{
  "encoder_arch": "convnext",
  "model": "image-text matching model",
  "dataset": "single toy objects rendered from many sides on busy backdrops",
  "train_examples": 101725,
  "image_size": 64,
  "crop_scale_min": 1,
  "horizontal_flip": true,
  "cutout": 0.4,
  "encoder_isotropic": false,
  "encoder_norm": "rmsnorm",
  "encoder_activation": "gelu",
  "encoder_mlp_ratio": 4,
  "encoder_inner_norm": false,
  "encoder_moe": "expert_choice",
  "encoder_drop_path": 0.05,
  "encoder_num_experts": 16,
  "encoder_moe_every": 2,
  "encoder_expert_mlp_ratio": 1,
  "encoder_experts_per_token": 2,
  "encoder_shared_expert": false,
  "encoder_patch_size": [4, 4],
  "encoder_conv_stem": true,
  "encoder_depths": [3, 6, 3],
  "encoder_widths": [96, 192, 384],
  "encoder_kernel_size": 3,
  "fusion": "cross_attention",
  "tokenizer": "word",
  "vocab_size": 58,
  "fusion_encoder_width": 256,
  "fusion_encoder_layers": 8,
  "fusion_encoder_norm": "layernorm",
  "fusion_encoder_norm_position": "pre",
  "fusion_encoder_activation": "gelu_tanh",
  "fusion_encoder_mlp_ratio": 4,
  "fusion_encoder_head_dim": 32,
  "fusion_encoder_fused_qkv": true,
  "fusion_encoder_bias": "all",
  "fusion_encoder_qk_norm": false,
  "fusion_encoder_parallel_block": false,
  "fusion_encoder_dropout": 0.1,
  "fusion_encoder_inner_norm": false,
  "fusion_encoder_moe": "top_k",
  "fusion_encoder_drop_path": 0.15,
  "fusion_encoder_num_experts": 8,
  "fusion_encoder_moe_every": 2,
  "fusion_encoder_expert_mlp_ratio": 0.5,
  "fusion_encoder_experts_per_token": 2,
  "fusion_encoder_shared_expert": false,
  "fusion_encoder_positions": "learned",
  "fusion_encoder_cross_attention_every": 2,
  "residual_init": "none",
  "optimizer": "muon",
  "muon_scale": "original",
  "learning_rate": 0.012,
  "momentum": 0.85,
  "nesterov": false,
  "orthogonalizer": "newton_schulz_5",
  "adamw_lr_other_params": 0.002,
  "max_steps": 8100,
  "batch_size": 256,
  "epochs": 20.4,
  "lr_schedule": "cosine",
  "final_lr_fraction": 0.01,
  "warmup_steps": 240,
  "weight_decay": 0.02,
  "adamw_weight_decay_other_params": 0.01
}
Rows from block 5 of the fusion encoder of a small image-text matching model, named by matrix and row number. Rows with one number within an expert belong to one neuron, the router's apart. Each number is 128 + 24 x the weight over its row's rms, rounded and kept within 0 to 255. All counts start at 0. Numbers have three digits each. After the name is the row's rms in percent of the matrix's.
After each expert's rows are labels from the 100 texts, of 14848, where the router gives the expert most weight on average: "tokens" is the input token at the peak. Only what is clearly more common there than usual is listed. The data: single toy objects rendered from many sides on busy backdrops. In brackets: how many of the 100.
# router: router (fusion_encoder.blocks.5.mlp.router.weight, 8x256, trained with AdamW), inputs 87-115
# up: expert up (fusion_encoder.blocks.5.mlp.up, 8x128x256), inputs 87-115
# down: expert down (fusion_encoder.blocks.5.mlp.down, 8x256x128, transposed), outputs 87-115

# expert 6
router.6 086:131180141117093146108129113110143148138129108151127075133151135126117117141099165120091
up.0 100:145084152152175103109093140109089104135148126141160112096125137141138145137103122126144
down.0 105:117153128122130127153137164124123148147142153109105147161147140109100125134152113139122
up.1 128:145102140120178130135111091164136117143123172148102113161120101126124118124111156151110
down.1 121:150152106112149121132148138099121174097128100134106126163148115149110092139112100135157
up.2 084:132132158131151165091117122121109114096151120095142148124114148117165149152150130123116
down.2 095:153155132109102081110146145160146148136095136122100094112171153128109148089088143108137
up.3 091:127131110111130133162096127126147150156090148154139144135154128111136148147115079169132
down.3 117:141124113129146137108138194104091136119146103107108075149082142153123116114133159121140
up.4 088:133074172182110142145102131141077141147147128105111167132179137120174147154093113136142
down.4 086:140146101127134136117150112137116102093142140120155118137101132138112148093181119104105
up.5 054:087162137115119100082131116141129114182115112125118201123107107125135108093136111092149
down.5 102:146146093116148158143103106145122137082098156155130081125115127130121110146066159118132
up.6 126:167170130160125079160150140125145135102132123177128105173136146112129133123090140139119
down.6 115:093102123061169140115095133150115108146100112108120102131105130133110126119134137107123
up.7 043:114149124112125122152118128148132120105125121139145131116141085124165091137108114150121
down.7 080:159099140123144148115160107187093142120130181117075170121118144155159142129160090108109
up.8 107:140109135117119087110148134110049179144140134067122127097150123115129144140142160140158
down.8 138:098142113131171169136138137135189152130098143212115113122120122152087124092093133102109
up.9 089:124147154100129141163093103156159156106091137121096135150154162105144179159130106159153
down.9 101:120074121156161121085167144116101197119167115105151109116090135133140072133102143096083
up.10 153:108149131132105156104105110209098129107163124111142156165108117133115167110145086131132
down.10 114:124123141124074121145140161135113155185148165151127159123116135145114131087111132097109
up.11 115:094111110093135161128137128061126184131122103095116160138100115137159123148170107148120
down.11 091:134087143148096060102090118173096109094116119123109117127142151123099167126099112093130
up.12 034:150129084086148089138135155139160123116137136152142132094118107103159097113133103124131
down.12 049:135143160169128159089147126138160134143155185131110138123133141132083163149093121152083
up.13 076:101136097088134124132100195145128138084126107122167108160123092143135130139089105120117
down.13 093:134081111152103092105186091091135141129144149122134184115144181101156142155134135127117
up.14 118:139150105110104151111159132117133139101134102135144118143104126136114140114155133098140
down.14 119:135106127126139085123096106106105144127101114109147147120153162125139161143101099163091
up.15 115:145117129125120074132153091100116129113099127109122120099134142139132159135134137178107
down.15 117:137120102127118151118113161125169163172134093132107126138145138110143119137141116078148
up.16 126:158140123099104127167112179138125164091086135131107097193108121131124123127116128135120
down.16 117:116102111158120098130116090091114127157152117128194103124140164129119136155096122139142
up.17 037:137122135113147117127122148172129085114127129114111116162139076170129097154112129145100
down.17 080:122071138151089166106127158143111117107122160122139159160124143143149132134157120143164
up.18 149:114116109132142134148147159119166133119146123097129137129115145127118159152123122111100
down.18 118:147127149117095091138151105081128134179129158137154175138140107102120091084100153162164
up.19 142:152116115132106173159131127159118114076128129129114122074126115136143147110140161104134
down.19 119:107162148169140110128129159119128159128141130127131161174120158106128127123147108101124
tokens: "seen" (23); "from" (18); "white" (8)

# expert 5
router.5 079:138156146134117115114127125137104095108159113131128087144116111155123139115106104096109
up.0 034:133144084107129096140129158130133088151169154076140136117125124140143110099106149157132
down.0 043:109125143154156136107131084127118145099110105178153148146122112120155143116131113132141
up.1 031:114119119152185102132078115097133090152122165127135151119127110077154121107130144084152
down.1 044:153099113120128106164139149123113128149149152143108110126138130167139085109144111130098
up.2 072:142098147149194189118101114102126143165119115093092087127117138150106083151130145118117
down.2 087:125159180113176161117139108138153109099123097183126128138160143150107139136138160133116
up.3 093:147137144123118130135173115153145149140150148089114147089180104133148128155114127153126
down.3 141:122127188124150115119117152182143159128142130120125152100120118169142166111136124152169
up.4 019:145111132155077152148131108144149081136086137123125103110131140100179091111116161124125
down.4 038:127090100137141140110083108088145124128134135183137132140120112156115092152146096127167
up.5 049:139113147132084085166070145141092161122113119147089165111120158136125162109119113148169
down.5 089:113117094113176182063184097120125181100124142059164130090142129113150087128123145115106
up.6 070:145115114170114137157090150083112151142090176158105126135147152145107132103168108161152
down.6 099:116114098133140085102162134145124184120136093088152110132165095143160094161119148075107
up.7 032:123126111130114165127137165169085089103143142125107146122107140132160131103133143131126
down.7 038:118129111116136133127095140086154153152118148153148128154135132121071143141155122106164
up.8 118:175147114125129110101137162120145108103131118070130110121113093122092174136075133114130
down.8 113:124116117123173090123102094162156103167099150173142144118152147130093135147111132163120
up.9 053:116166125127134137112135144158134116116112107127131157108149084124146128105090101117120
down.9 108:106160135118136186134121103147139132135156135156105151098076106122128136135128131146127
up.10 050:117099189171144081151098106129150138178105121165142126142172128102071126138081133144170
down.10 057:115107126152158110085164141169104142117119133097086129097122133120175113086163148113108
up.11 091:163143116158142091125159105100080094117091137161181148123135153150125107126169166139117
down.11 112:135148082149123070174122144123124087147122122140091147157130119147171101151138084116130
up.12 107:100138114129174123076130116147098162139106142133156142122113152115081133129118173123130
down.12 139:152134124110092124131129158104123105135164086103087108148149117122136146141096107144120
up.13 115:139131146121109106123137114089112141127125112121095110114137130142127107128135135163132
down.13 112:141131165144135072113126148125125078164117083138105099116131117115119136165176132149142
up.14 168:111111108152116089162121153092124151105142124136129166159136119107122102127124120139150
down.14 132:113136139123119087114131127172148111129099138153090121089165121147108160112110139134097
up.15 144:117134168149101136141107157128111073138138134087135148134164123113121191150119117128125
down.15 096:071115074145107143111123126132100143130137133137109140145145158128180137115127127116128
up.16 030:143132060090141135120154153146097141098135114151145127164121108122133136111124113141092
down.16 037:105145154179120120149102123125112158146125155113133135125136105125150104132086117110181
up.17 111:132099136129181141131134170127159119117094144136105163125092133134132174150142148119138
down.17 120:098122132085115076135128105119110162158112145145118085127111125144143093187118141141105
up.18 047:122186145090135125151098176121167103134121098142103150136148085117146131119074125139130
down.18 068:150101139164181154110139095124117101129153089123142178119121104115165177110117096144138
up.19 095:144150099121155120151124106139150120143110168113094130114119174145121187135129131081102
down.19 116:148113126121067116108098115146127130106130104117134111127123115110202119097139123160150
tokens: "from" (22); "above" (10); "purple" (7)

# expert 3
router.3 087:151149145086123115109179115156156115156132114142150079152127153160125123083081150101075
up.0 130:139092097111123143109115112140129128171118139095073101112121156120095166122099112136140
down.0 127:115143123171131088098134122092101118128113109167158151138143136131135105148145144139097
up.1 047:146106128131119063130151165135138103062129075153128155120085125180139141122124100113152
down.1 068:124146126105120114116123092118105105171126142090121118136164170076140105123136140137112
up.2 182:110134162128158110146119100131132179162112148127099132076112119150131125140119132146132
down.2 155:134124113085155088110112134127114174153124129115115152150105129139124125105112121135125
up.3 064:181113173113154142088135124125149110171080114173107144138161152095128095136123117119084
down.3 104:076128124109087103190114152130114168080123145112157135102090086154154120105122136125159
up.4 145:125120140153134091117135149133137094100073144131152113110099156124097114149133139114156
down.4 115:153134086126140120124116129093099144118116095124122105149133098180152117142078130112116
up.5 059:079150053144138114137136139147137110159115138167153097147125172104104138096100156177115
down.5 080:153092168108145124080140102132096120102148101135097108118122105134117128120161127116127
up.6 085:158066162121101072119153132109066116114166132131121135118087105153170126121129133171137
down.6 109:083147147114164161114134101133164160121091136138141106100171154099120129140148179073140
up.7 031:156089110163129157162130150112109118126124129144117131131138133110132162147150132123110
down.7 060:138141141114118109071132161113130114120162138139104143167151157104113164169156088167137
up.8 020:092112122141123133135087144073124128139152116110103167143110136136144132138154138118169
down.8 034:142155129132156151132170104146135072125117138127109123119135065133140120153128123143118
up.9 032:160115121137168097129122149131161119129130133132144116124136155141132119138145110093064
down.9 058:154160103107092149087126114148115138127138119112111143164099130136110153148132130146130
up.10 039:167141127122070123135137079158150109163115120119141124099100098091141131126127145080035
down.10 072:094138131113120094112156181092149121137080152163125125122128135131102122149154134162157
up.11 028:082140113134110109139093123119125129126118135149087121094110117126143120087137137189115
down.11 068:154146157093158123123140134107114111166133138105111166114149103102146122158148129141134
up.12 200:139171117128093172160160130124075167094109149136088122159113144135165107128148137137152
down.12 117:118113090119122059118114143111152159144098115084132151112140119112121117152131139180108
up.13 047:145121118121141077130170087113172153162156120132155092127107144094121118116140084141132
down.13 088:114165173146109186143108170136102102132112137151101140168157128114140122124135128149127
up.14 182:115114171132142212139159116126114108115111157112124148114130108122126128116127108132138
down.14 133:124104101132142064114080133112108111141144089129143149177071118137114142121155134150125
up.15 069:112115174142161159130132155115125168151088115142122113133141139158102112122098140094107
down.15 087:165140115121139155134153085106098093108121129135142109116093100129130103141142144155123
up.16 065:098105117140121154107120143164091099153140130137126132108098123110120142086156131154134
down.16 107:105109141120149119115147082100181179104113113132136119116111137147106117141120142128138
up.17 045:179116090087171160133141142183131130166087150117134117120134132138148132147147148140151
down.17 091:121141139145103136119144134083113112062189102125129135095121136124155116134126123130137
up.18 085:142140138084162143137160133156121138125111101088076131146116102140140134174132132104143
down.18 113:100089126152094135083126116107133175138121139146163123143117158120101119127124141130062
up.19 043:135132116180171122147114099080112089100111130155093108115115123142124104166122101151115
down.19 073:136112148118089092113131128159130115133164138127113158128119070123116116150163132187144
tokens: "level" (23); "from" (13); "white" (8)

# expert 2
router.2 077:175147117117100130124159110151108092132137127140125108151128138110116115085114137112098
up.0 030:158111109113106117148135111128143103145092090143137101111103142118117137171145111160156
down.0 061:092135161131123146124108109122158133132132161085127149105153093135143139113099134125153
up.1 040:087123137112078119135157125191143151097165152127145151086102097126106122128128131125162
down.1 044:141125136138098138135133158081086128129132133133132146167141135151129161110145134115181
up.2 105:155117117126102065146127144084139127130152125084110159121122111140136124124158137121157
down.2 116:100131090121155154096126138153125131130102119163116114141163151082131138150106114115111
up.3 038:114154080135081078092167096129106110159140140104147125152102126110166113152123141139136
down.3 064:124107136117136150139096155128129135126105129182160169116135123110086159103139111179119
up.4 122:095155145098136205158115074118181169129140124149119125111106144131129120111160112149169
down.4 124:114140151106080132133125111101147112142077199119145114127187142112108158155128154112131
up.5 117:142123139091152135113112096186195105137161092094083116098120104127144134130100137152121
down.5 105:086126092113122096118120141111123140142115179131150133099097161151113126114137143098120
up.6 154:126139124137124119138157130084128139069086127163153143154115152179096145120157104128160
down.6 111:127108076113109101115097110151092121147178126101122095115159118096160111129098162130144
up.7 061:090131083146131152064136119132127136181173124132129131134115142142153095118147113145098
down.7 096:112115105136152164109110109161142131124109151130156140100144140109120140106115161130124
up.8 027:115153127136132135149115131147150127139175102161131104123092147140100128152093116139128
down.8 048:135118128086108149095109128146113140135097156129135161133157130095115148121118142143096
up.9 028:125137094101142147122187106184100143140125127158145121150110119129183162136102127131067
down.9 047:141135158189103103143061143102093121118126124110111151169136107114116120130129133095155
up.10 023:157129118111155146149130122145114125103082120160152117128165138118091152129136181131115
down.10 033:130106128137104097092107156112099119118154151074128124179103116144107125171147105100191
up.11 163:130105080144124132133157112093148118118113127117117110155120169138122116152143114129165
down.11 131:129154101131123096134118162137097183153120095128168137151137118132143088183134151127097
up.12 035:112132060072110154091121126132095124191100134168107124086131159124112181108157126126115
down.12 067:122094175133135142142143162146141081116105136125138147153145101153131117088105116150115
up.13 095:092106171130102165098133075140150113115149165148173132123134126142141117109132120120130
down.13 123:153106143131093088139133110089108116117104110155181150098130087139168098145143132138124
up.14 030:154140144101125090171151110127131116145117118169150139134119106125128121115060111110155
down.14 033:113121104140129159080139121138138157114128128131110138107103131121123149096174128131135
up.15 090:120150110113110147141127103104160104101122160139175151122100113087126135126101133137129
down.15 106:126107108120118159154113128101141136175175148133167187099137120119139124106112123144111
up.16 133:130122061118143134138156100103132118121094110125121122158114154115133102165118158106114
down.16 139:100132088166147088105109172114141129178142133165147132152133131117129111153133120164116
up.17 144:161146033143090163117144142113143121134132152136115081142149186148111142136121112085124
down.17 139:118118131152176069112126105123100152127124087122129137114101103116119123174103157138123
up.18 071:135145132138151153137124120109104105134127130113112158135085149100119088104143129130080
down.18 101:095119144129165125095100142163154067136140117134074121102135137143141119100136101134086
up.19 139:127108173135124123129141131097115146088097101138129157150081109131131101131189138111128
down.19 115:194129117128112076126121147108160152132129163172149099140147126117135118127106152119152
tokens: "above" (26); "teapot" (7)

# expert 0
router.0 088:148154134113089154129143136154091102170101119147120134130153149122131107170102147118069
up.0 106:118131075135130098122140146091133113123179088116159117125182153119145134132111118107131
down.0 123:111099177146149113122136127119124126135100116127090125147088087154153096157155156138094
up.1 052:121134097134109136119162127171087165179082143119128087112105105136109122120110148108132
down.1 084:151094135094117066152118120088138080056140126132141147129174143123136094143128119180127
up.2 038:144118133147168121141131143069088128157175118127115142087160123156143144099166133099121
down.2 054:076130235141112120138120130107115087139133123148097123150141119107156137105118106158123
up.3 120:110123085130126135119154096126180114119148121135098122169134147121116142129131131131123
down.3 120:118126141097130103124116112126071136139115129096186149125136101154155138117136119146123
up.4 053:129110138099150109129122119130065165151110124156175154146122160130097125141107151176163
down.4 071:135174153076122147147137088131138147125144148092130107135103136140103142109109133099153
up.5 126:083122111160109111124118140118070115112139139110110116119131126151113113124100120123130
down.5 139:171132114091134110129153122104181151158136152140118124126124158093107159125151168115116
up.6 083:154122127129118096138107112182124109181134139129121103114130198137130162131110119117140
down.6 133:108108126136123136122132145094107124112127117135132148138159053116151071116144146135095
up.7 154:168142094111138135118149186119143121115125093120117151132100098108126140140120143113121
down.7 106:110161120127126131131093108125100175130109151155131143117104131115150128116141091145174
up.8 030:130128096119109131094123103148083091132129086136183124115090125145129123131110138146123
down.8 054:153124180108132142148141136146151138147122150119089121139146110145127114088133116128152
up.9 092:114129195155150127147133127162110118208119107141091138117156149155168132147103154151083
down.9 122:141133095122108146149143149134131135078157125119171132142118146133098120100159122102172
up.10 179:111088134095107101155137163143160176131120134125124142134149131122137110149119143143110
down.10 133:111139115169155154124111112091090129144079112160156146139110147079105119123137136160123
up.11 100:137123129134088103123136128114142126114097122153149123184125159120150115131111145103148
down.11 101:132150101149173112119137112133114132119143141112135167126100085138090141089123095168126
up.12 241:129125051115134104118143113093100214148081120118125130167118149128144135169138133140125
down.12 232:106137111133147088116098132106131108152127116153159121136129113101090137129114142101122
up.13 058:145146053120145120124125112094085103127116104117146144138163109106102118154125100105071
down.13 070:141098138144104106124128097131149168089113136120152153158080145146128142087138134148186
up.14 115:132087124142159136094121061146141090159069158122133155088125154094109156124140111129141
down.14 109:114178110111106116111172151107112160131149098105131122138127106149147115138116127144116
up.15 056:119153109108156172103108152098093134116114095136113076099114107137086138138098126112136
down.15 076:136170126126080118107133096141089115119118122148156182159130135090142131086104142098161
up.16 066:092084125182162141129103151139117138106144142151118167094160166183167126156152114158149
down.16 111:105162183097160152148172117133119171138105139147131122143118069119064123081168168106105
up.17 020:120120117148154153115102120133100174172147102115121130138159135117081121150134120088117
down.17 036:127142144120129127107147093139126101083159154149143099137120125145114160107165135187157
up.18 156:112123122135127175161144147084116153159131154097092131171108117120149138119154121140180
down.18 129:110126089106131097154092111131118127087113138183133096139127136133117136128102151106115
up.19 025:134135086143107106113130159159121093141120145155089143072105089137142118119109104123173
down.19 063:094132102143160134111128101130085147109119112174154120194154131072125139130090130142109
tokens: "below" (26); "boat" (17); "level" (8)

# expert 1
router.1 094:076138124123099091131140136108101106169119131162186124132140124110104155123088136134096
up.0 122:189135080104136100145133131154157146126124112156073086166142134125116150142077147176103
down.0 109:083132153141151152141104155120089114145116133113165174111079063125117106119156112103132
up.1 101:094093084173137022131102170074108168132134095121138139167115142103098135151118124104110
down.1 092:141121128090128162122147106134120096116089139136123113148147158154125121150136151169155
up.2 151:162124113105124101098107113173138107133137128128128119115112140111123170156116163133114
down.2 099:127124085157148073163125159095130149164144104151126095163152130121153096122090109103109
up.3 042:200133115110116126125123118094106136095125111157127086137121113142137106129179106156166
down.3 047:103133146114120113137133093168178122102149145143139135144145118151132156109086138130143
up.4 100:115125109133107034132073176153148140178132094158138116097134171128103112090107129114157
down.4 104:173137078123142151125137114140088123091137139106107160159126094158146151156131143175113
up.5 148:125103104143105145114145161127149118127109133143161129117141140138134151158114144100139
down.5 129:124120102119137132130109100141114159137121149113142150116143119106123093121144118152127
up.6 106:167128138146134103079119110148152112118097096137094104110126168140119136174144115138146
down.6 111:098134112153125129120137120149086127140138117100127145191116111164143159120132129118086
up.7 154:104125078138154099131098116177151100128088116168176104136136159125116136174121146107104
down.7 151:151118116114102078110125129075082174133129137102098139137112136141120104158140149143151
up.8 022:124139103100075162110129131132091114087119072128125149142144144129113105124169161122177
down.8 027:096100150135095097141130138123165156119147137129086119123123144149146151085107093158115
up.9 046:106094101118109092115112136081090117182116117129123138155114098121123150141130145182128
down.9 099:121137151130112180136149123156129110114132132112149111117160125154149101120142109073132
up.10 183:110084110157136058094129144111086108153086157131147105127166153113116123150108135129135
down.10 153:149157115128135105174117095105161159116111084122101127156115130136153131137162124144117
up.11 019:133103108129128095115125114153143133159089126147162124117118133150108177128083133117084
down.11 027:102127122138111092158124160081102134119146076089150148151145135089121093137131103119157
up.12 102:121101183144141105131147134124169083154142098131133136096126105119148181122088133102123
down.12 090:154141109144141094106112094136083145132118126136085130125152107096104112161117142135117
up.13 133:115145101121141075110113104097108132125135116122122122169094157123108152161146149115121
down.13 128:126090106145088089148111147105115155130085136121119134141153091139143109160122128128142
up.14 170:133155038089126059149133148099116175123118096123105111198090129115113149185107164132101
down.14 150:129079139155166110101106119098112104148108149125132124106120133146116111118179110131139
up.15 151:123123105159143110113157136117062182148090106099128116118124111121163078139128132146148
down.15 155:145086079112113070128118140131142108113120145160133099174135167121127167139100137134124
up.16 135:124122164141171136155100114109150179181126152111106103128156152135109140129071140143138
down.16 103:131150094114107125153142144128127131092123089134145120142156118142105123113168137134114
up.17 020:163173176132150133154141171152122117109120119155119134143120093144150044133162105176141
down.17 029:105129136132160115119081128164079151126140156121090127143146130142147116084104169121139
up.18 066:053116139129081177136090118142148147111124113123177157116082104123114121132143124155152
down.18 110:137128163138079154141151111111138144124100126133178150145143080099137129120123129128145
up.19 109:079087151137127149138078103114117125070125100119155130140092117144132127151137126134142
down.19 125:146138147127082114118169116102139134101112091076148130114154117117162133160121112159140
tokens: "seen" (19); "below" (10); "level" (8)

# expert 7
router.7 078:128129122132090127138189127164133123164126096166136131117138143124134109202109133129117
up.0 046:102139108132101100092119107085136119148158135125083126110146160121140181110101117128148
down.0 092:109132124119124123148136121139135105114145110172162128130152108137106093136163151099115
up.1 074:077134135130136175105104117149066098148108052087149140108123142130098144093111135116141
down.1 095:147129142113067099137119116166120143118143157127109106146116102118115117123123138148142
up.2 042:147103127131156128152099170156163113123090171130110133126134137136123145103128134134133
down.2 070:112167095140083105106149109125077148151152074132133142144118116094127096146143123127097
up.3 105:125132113108099142140136164140109135143116133108128139089159156106124144125190093129118
down.3 118:157132125146164097104076125153104126095131134148142099143112139127124118111086124104167
up.4 028:113141115144167134091133139110195107152105119107083165115106116128140101138093113136138
down.4 052:149123129113097167159141177115090132102134151144171112148156134160093125121136114119094
up.5 124:144131085142102107140158171062139129117116103111142118135110164116123150140197104124123
down.5 116:140117110125162087126092122117139146146112138122083118085133098141140088135114124119159
up.6 060:114120142116133094100161119120092126109072162111145130134158101107148147116135113142171
down.6 085:168106133116154120146116126102143133131129113166136150123107092155118095134138139138088
up.7 055:130101098163102138109142163123130098110131136170118092102127166161129130130125097088114
down.7 104:172147136126132142162092098124125160147126091058139152138143107095120121110137160144128
up.8 053:154153120147158155165129099126169145173121171149097120143116134135158161129106130111167
down.8 091:118114126119132138144134131133110080140110126120117131121145080148080100142114095161113
up.9 063:151157162136134105128130140141139104071130131139093130138100085159160155153149160093134
down.9 118:146062125138110157132153115107138130132122106101150118116137181108085143118127116124106
up.10 082:122124164129134101139135160141164156132128103118092149093127127137195168129105105154139
down.10 113:124159127119132192101187106181088162137138095116128146141113136138130093121094134120122
up.11 047:138154108074128162121178128107121144121151113128181103107125135156120093090124178094112
down.11 097:138117162123121113121090109163114097139071158127134167121159124126124135125124092168112
up.12 108:109113138122145174132110071154135121134112188146085172119123126096129153105129146171162
down.12 112:144131095108108122152157150115107168128113088111113102167129133131121141110131127100126
up.13 066:092142130116122083119093118090150114147105113151108160122146146137143084116106117094156
down.13 109:150139151126128130130105142119071134148110163120102144084155116177115166130118108183129
up.14 041:170106112107151151097136089170160160168128140079097127161144135135148131162126105088156
down.14 083:150152151129056070117107168146104117117106119186131128074108132099122114122109150147096
up.15 079:158160085143140125135121124121133115113110151136119172133090131131121159130157158124105
down.15 110:075104150121127135154113114128160138125130054094122124103148114145147103135123081146181
up.16 117:137108088112097037087174135078129156111142099139156159182117136147147134129149137128152
down.16 103:118112159134114181160075122124124125138114149126093102088110127087118159121124121131129
up.17 038:146157102138139146121076151142157096121138123155099131147102147140124111152134163097151
down.17 071:113109121103130119128166132099101144143092124104181143124144099148110119095153106116093
up.18 171:128191096127097155121152160121116128122123070143118133162127130151129129120079137079106
down.18 130:123069141096090089124114139111093147104104138091160133132179139133103128098169116187135
up.19 020:173150117098167141138116138141141121128096167114063120111111147141166079109142103119113
down.19 051:163085122120124183136132104174128119157113118146165108128121110108115086170108109142111
tokens: "a" (47); "ladder" (14); "airplane" (7)

# expert 4
router.4 174:145136111126093127147165153157125120107128133126122113141106131117143130149147149123123
up.0 057:129121159128144112141188127137159087110126087118157125141115110123143154180163104133131
down.0 071:131132080118099149122098126134104162141118150142116097104152182143115097075088138150121
up.1 053:130112124066148109126154112142143154179133087155084136124158168155173116110128123096155
down.1 076:126139160170144149121114162110117134096142142112121122139082116097097165119159114155125
up.2 118:135178113097101111173135166135135127097140118150105140131131131133150117141134121107130
down.2 098:118101133093145146087169136089114153170129174136135151126100100142113154141132140116113
up.3 077:124137096157128097138109152122122099122128069072116122141122151135119157149107156122167
down.3 094:133105169095121154114159119117141148122099175184109113127138142140143122093127124124091
up.4 040:108157073098136107096094160126104179104149134107167118151134123156149105098136113109139
down.4 075:170105155140128145185160105122122086122111082136074118120131126143109120138107144145139
up.5 174:108100139134128095162157144163146156139181135152155166128124136116106130121097134093150
down.5 071:114132138110156159110091111139128119100126163113118096146116112132141175105140127128110
up.6 058:145128141120127108181142109163141132110072117151117121135121119073130147147095118135143
down.6 092:130132128142126132098107163094127154141153162067130151119151132162116133113150125114127
up.7 048:099145137155087083123120138147119117123148111097111111136115200158115185127142130150139
down.7 060:162109120113154177108135139124130144126109140162153130132150068111141063128112128112114
up.8 097:121122173126137153120131179093112169142160123144104134145133084143132117128118142135136
down.8 104:133132125111137132146123093162157107128091134118146096156135146106145109120120136108114
up.9 084:099194163123113118131130154079110116106081167111144130175081077151137113140125122123163
down.9 120:142087095132160075107129120140149129151171068128145135087127169108144138130109123138112
up.10 062:116134115148138111143077128084114114132105121133110156125152126166098115142125152114102
down.10 084:124110107120131109095149101165129141132141146120129109151127113119137155126139098100134
up.11 087:108137110129104090148121125094144149137127106166153154108124141134061138117110125149111
down.11 102:096115116140131121118115163148141170132111147101124125151142138123136093166107151109114
up.12 046:120166126055127099127138096148134138109138078166121141122136152141093186117107071102129
down.12 057:153108133190123138127133148137140113137127177122131092099119110124166098156145172123147
up.13 226:126115093135090158124146124079108152146092132110119134166156125141144131167133090128129
down.13 125:111136112163132129112137112110134134124124134160129126131123159137110132124105160138142
up.14 058:142140105135145100123071122137162164133130121118148132107119134146094111112130116107150
down.14 096:111127161097095135118135169107106147125066135099088116147097115141142144126106120151116
up.15 160:142128121101148091146090093115083156089111115142124126152133113130131179148130110202135
down.15 086:111140128195129154112140157120139089144149140129138131112135122117119120079120120084141
up.16 046:139092077094147123121126166114108138122120132122098140103141072156097117153151084122162
down.16 103:135156188129135180159131145118155109149152099144130126170129153123158147117113140133130
up.17 048:164129133140164113098118176156126155124138140144132071101105169089201145168134117114117
down.17 076:102142163137121125141146053111124107133128110127114155143163111149088152092163095128147
up.18 083:132171108094137109131094130171153115142141127106148137122132134069112139104142087119130
down.18 106:107096115136145103101122112127149175112105154150178131143104112133138123151136141111161
up.19 076:110129094096091137129124147131127115164125124110126157109078145095108137114113153121136
down.19 113:127133156142181086150122135148133119113115145131087102157163107178150134103107117112154
tokens: "orange" (9)